Rows from block 5, named by matrix and row number. Each number is 128 + 32 x the weight over its row's rms, rounded and kept within 0 to 255. All counts start at 0. After the name is the row's rms in percent of the matrix's.
# conv: 3x3 conv, stride 2 (model.blocks.5.conv.weight, 144x96x3x3), inputs 56-62, a 3x3 kernel for each
conv.20 102 [144 152 133 135 122  87 100 104  78 100 131 146  78 123 151  71 124 138 135 123 123 117 123 113 109 114 111  51  20  19  84  66  69 128 117 114 102 123 137 111 124 123 139 132 131 110  71  71 133 104 125 143 137 162 123  79  61 133 111 121 125 136 173]
conv.21 104 [102 119 126 125 138 133 153 149 133  86 115 142  84 134 159  88 129 153 120 143 120 113 125 114  92  81  65 131 147 144 120 143 147 114 139 135 118 119 149 133 142 157 142 139 150 146 143 140 150 154 155 137 146 156 141 135 139 142 154 158 141 155 164]
conv.22 099 [101  96 114 111 120 132 112 114 133 124 133 143 138 153 149 134 146 143 142 222 203 145 209 206 122 160 171  98  77  61  98  82  74 128 117 110  73  84 108  60  55  66  80 103 104 143 102  94 107  74  59 113  48  65 146 115  99 124  82  70 121  88  90]
conv.23 098 [ 91 104 105  94  95  99  72  74 102 158 133 111 165 131 121 140 110 107  57  79  97  82  72  86  94 107  81 112 139 175 116 126 161  97 105 134 169 155 127 220 228 168 219 204 163 118 128 128 135 138 132 142 141 135 133 131 120 144 154 135 153 150 140]
conv.24 095 [176 167 159 148 146 169 127 134 145 106 129 145 135 149 159 124 140 160 110 122 142 128 143 157 141 155 172  69  18  10  51  13  18  82  74  80 108 119 142 125 119 135 142  96 121 156 134 130 123 126 129 115 115 145 153 132 130 149 134 136 125 127 142]
conv.25 102 [116 109 112  75  71  84  48  39  81 161 147 148 171 165 160 150 156 144 100 118  84 128 125  85 135 133  85 163 170 152 138 146 128 111 114 105 111 103 143 126 102 129 128 121 117 138  99 109  99  96 120 110 121 159 131  99 116 118 113 133 143 154 164]
conv.26 101 [159 124 125 181 180 168 213 226 198  87  80  95 114 107 120 107 121 123 101 125 100 132 139  90 156 134  64 142 115  96 150 131 116 165 155 133  84  77 108 102  94 116 137 142 164 138 144 135 114 126 136 108 108 141 133 142 133 135 126 124  90  99 109]
conv.27 097 [124 138 141 130 141 124 126 121 108 128 140 154 136 132 144 127 130 135 128 129 119 121 128 106 144 140 101 202 246 211 241 255 255 199 242 205 101  93  91 126 112  95 135 143 125 109 106 101 112  99  99 129 115 122 134 119 118 120 107 117 135 123 128]
conv.28 103 [129 106  89 118  83  96  65  76  87 129 130 129 158 138 127 141 123 130 109 128 141 105 142 154 124 161 158 138 154 160 131 139 145 127 127 127 129 106 110 155 123 112 158 141 117 146  97  88 125  72  91 153 108 123 157  95  75 110  74  79 162 133 117]
conv.29 103 [ 51  68  82  66  67  84  78  57  57 135 134 134 129 151 148 134 157 157  83  97  91 127 134 119 144 163 123  89  99 116  99 103 114 131 128 123  98 107 128  72  81 113  80  70  60 154 135 114 159 128 138 111 104 127 166 120 107 144 110 126 118 117 150]
conv.30 104 [157 162 160 140 135 138 111  99 101 130 128 120 142 130 127 123 121 136 119 129 111  96 128 102 111 137 103  74  68  61  97  86  84 108  97  97 106  34  27 146 107 106 176 185 177 121 117 140 111 111 129 106  97 117 114 110 112 119 105 120 120 102 110]
conv.31 097 [138 126 123 109 106 131  63 106 129  75  96 121 111 144 169  84 141 175  73 127 138 111 146 147 122 148 156 127 135 139 124 131 130 131 127 118 109 118 119 146 141 116 140 134 114 146 107  92 131  90  66 135  62  88 147 103 102 164 102  91 134  87 106]
conv.32 100 [166 181 150 171 209 181 171 203 181 146 138 135 147 125 116 127 101  94  97  74  87 101 111 131  92 129 151 135 165 161 130 157 153 117 136 131 140 149 154 119 143 162 119 129 151 146 164 149 174 161 143 158 155 143 153 162 158 167 155 146 154 143 134]
conv.33 098 [111  93  74  96 101 101  89 106 103 171 160 153 158 139 136 142 129 129  91  91 115 117 125 148 153 179 176 131 158 162 121 138 144 101 111 110 118 130 132 139 142 142 135 135 130  80  55  57  93  62  54 123 105 102 124  74  67 117  98  77 141 126 113]
conv.34 100 [144 132 124 107  77  93  59  44  78 129 104 111 150 133 145 139 122 131  71  64  40 108  97  80 115 137  91 124 124 132 123 117 126  91  95 107 145 160 157 207 255 230 204 220 187 135 137 142 127 137 142 126 121 131 139 135 135 134 147 146 130 123 131]
conv.35 098 [130 128 138 113 116 120 107  99  63 124 139 151 176 217 229 172 216 234 106 132  82 132 145 112 139 144 129 130 149 149 113 129 131  78  84  79 105 119 138 144 144 145 155 162 167 120  91 102  72  60  85  88  90 126 102  66  91  83  84  97 130 144 155]
conv.36 096 [143 154 166 133 135 142  91 109 128 104 142 169  83 129 166  80 121 157 120 128 103 104 121 113  96 117 129 101  90  92 116 110 111 127 135 138 100 110 131  99 107 126 132 130 118 123 101 103 140 119 138 144 132 168 139  99  84 140 126 141 133 137 183]
conv.37 094 [135 112  64 128  85  38  91  77  47 101 117 144 107 130 159 108 120 155  82  85  94  85  94 115  74 131 158 132 125 124 127 107 105 126 105  87  94 108 111 138 147 147 146 146 160 143  90  84 169 115 106 173 141 136 153  99  88 183 131 123 185 147 151]
conv.38 101 [135 127 153 132 122 127 137 123 126 144 128 110 130 124 118 149 146 136 125 119  79 138 114  42 124  77  16 146 143 129 162 168 160 150 161 159 122 134 132 138 132 111 161 134 111 133 152 147 135 147 154 123 133 142 139 145 149 123 130 140 149 161 155]
conv.39 099 [134 140 153  98 132 146  49  93 143 109 111 114 119 131 140 131 153 169  89 125 118 105 148 139 127 151 132  90  56  34  90  76  68  85 105 114  88  56  80 101  57  66 109  93  95 157 131 130 147 126 120 121  95 104 150 139 135 148 124 123 129 106 109]
conv.40 101 [173 165 145 169 155 142 161 151 133 122 122 136 137 131 146 153 137 141 103  96  89  86  87 106 116 127  96 158 154 151 165 151 146 156 144 137 124 131 133 178 204 173 181 201 178 133 108 131 111  96 119 109  87 123 138 111 126 106 104 115 103  87 113]
conv.41 094 [164 185 188 125 155 161 157 165 161  53  57  25  92  82  47  95  59  47  46  83  95  72 105  97  73 103  90  83  71  64  98 103  94  87 114 112 125 117 135 141 138 156 135 127 144 134 172 162 121 157 171 108 149 153 124 172 171 125 158 154 104 132 139]
conv.42 097 [121 112 122 117 108 120  93  82  59 208 207 178 227 234 177 218 187 125 125 172 160 111 132 153  93 129 142 129 123 113 111 102  87 106  96  76 158 140 144 143 130 111 116 101  83  73 121 143 105 152 163 134 171 173  71 101 128 150 176 164 177 199 179]
conv.43 096 [122 103 100 104  95  94 108 100 104 192 179 183 185 158 157 164 140 132 115 113 122 106 118 130 117 138 136 151 174 167 158 174 171 142 146 138 117 119 126 137 128 120 150 139 118  71  67  64  88  78  74 111 107 102 124  94  80 128 112 102 146 134 118]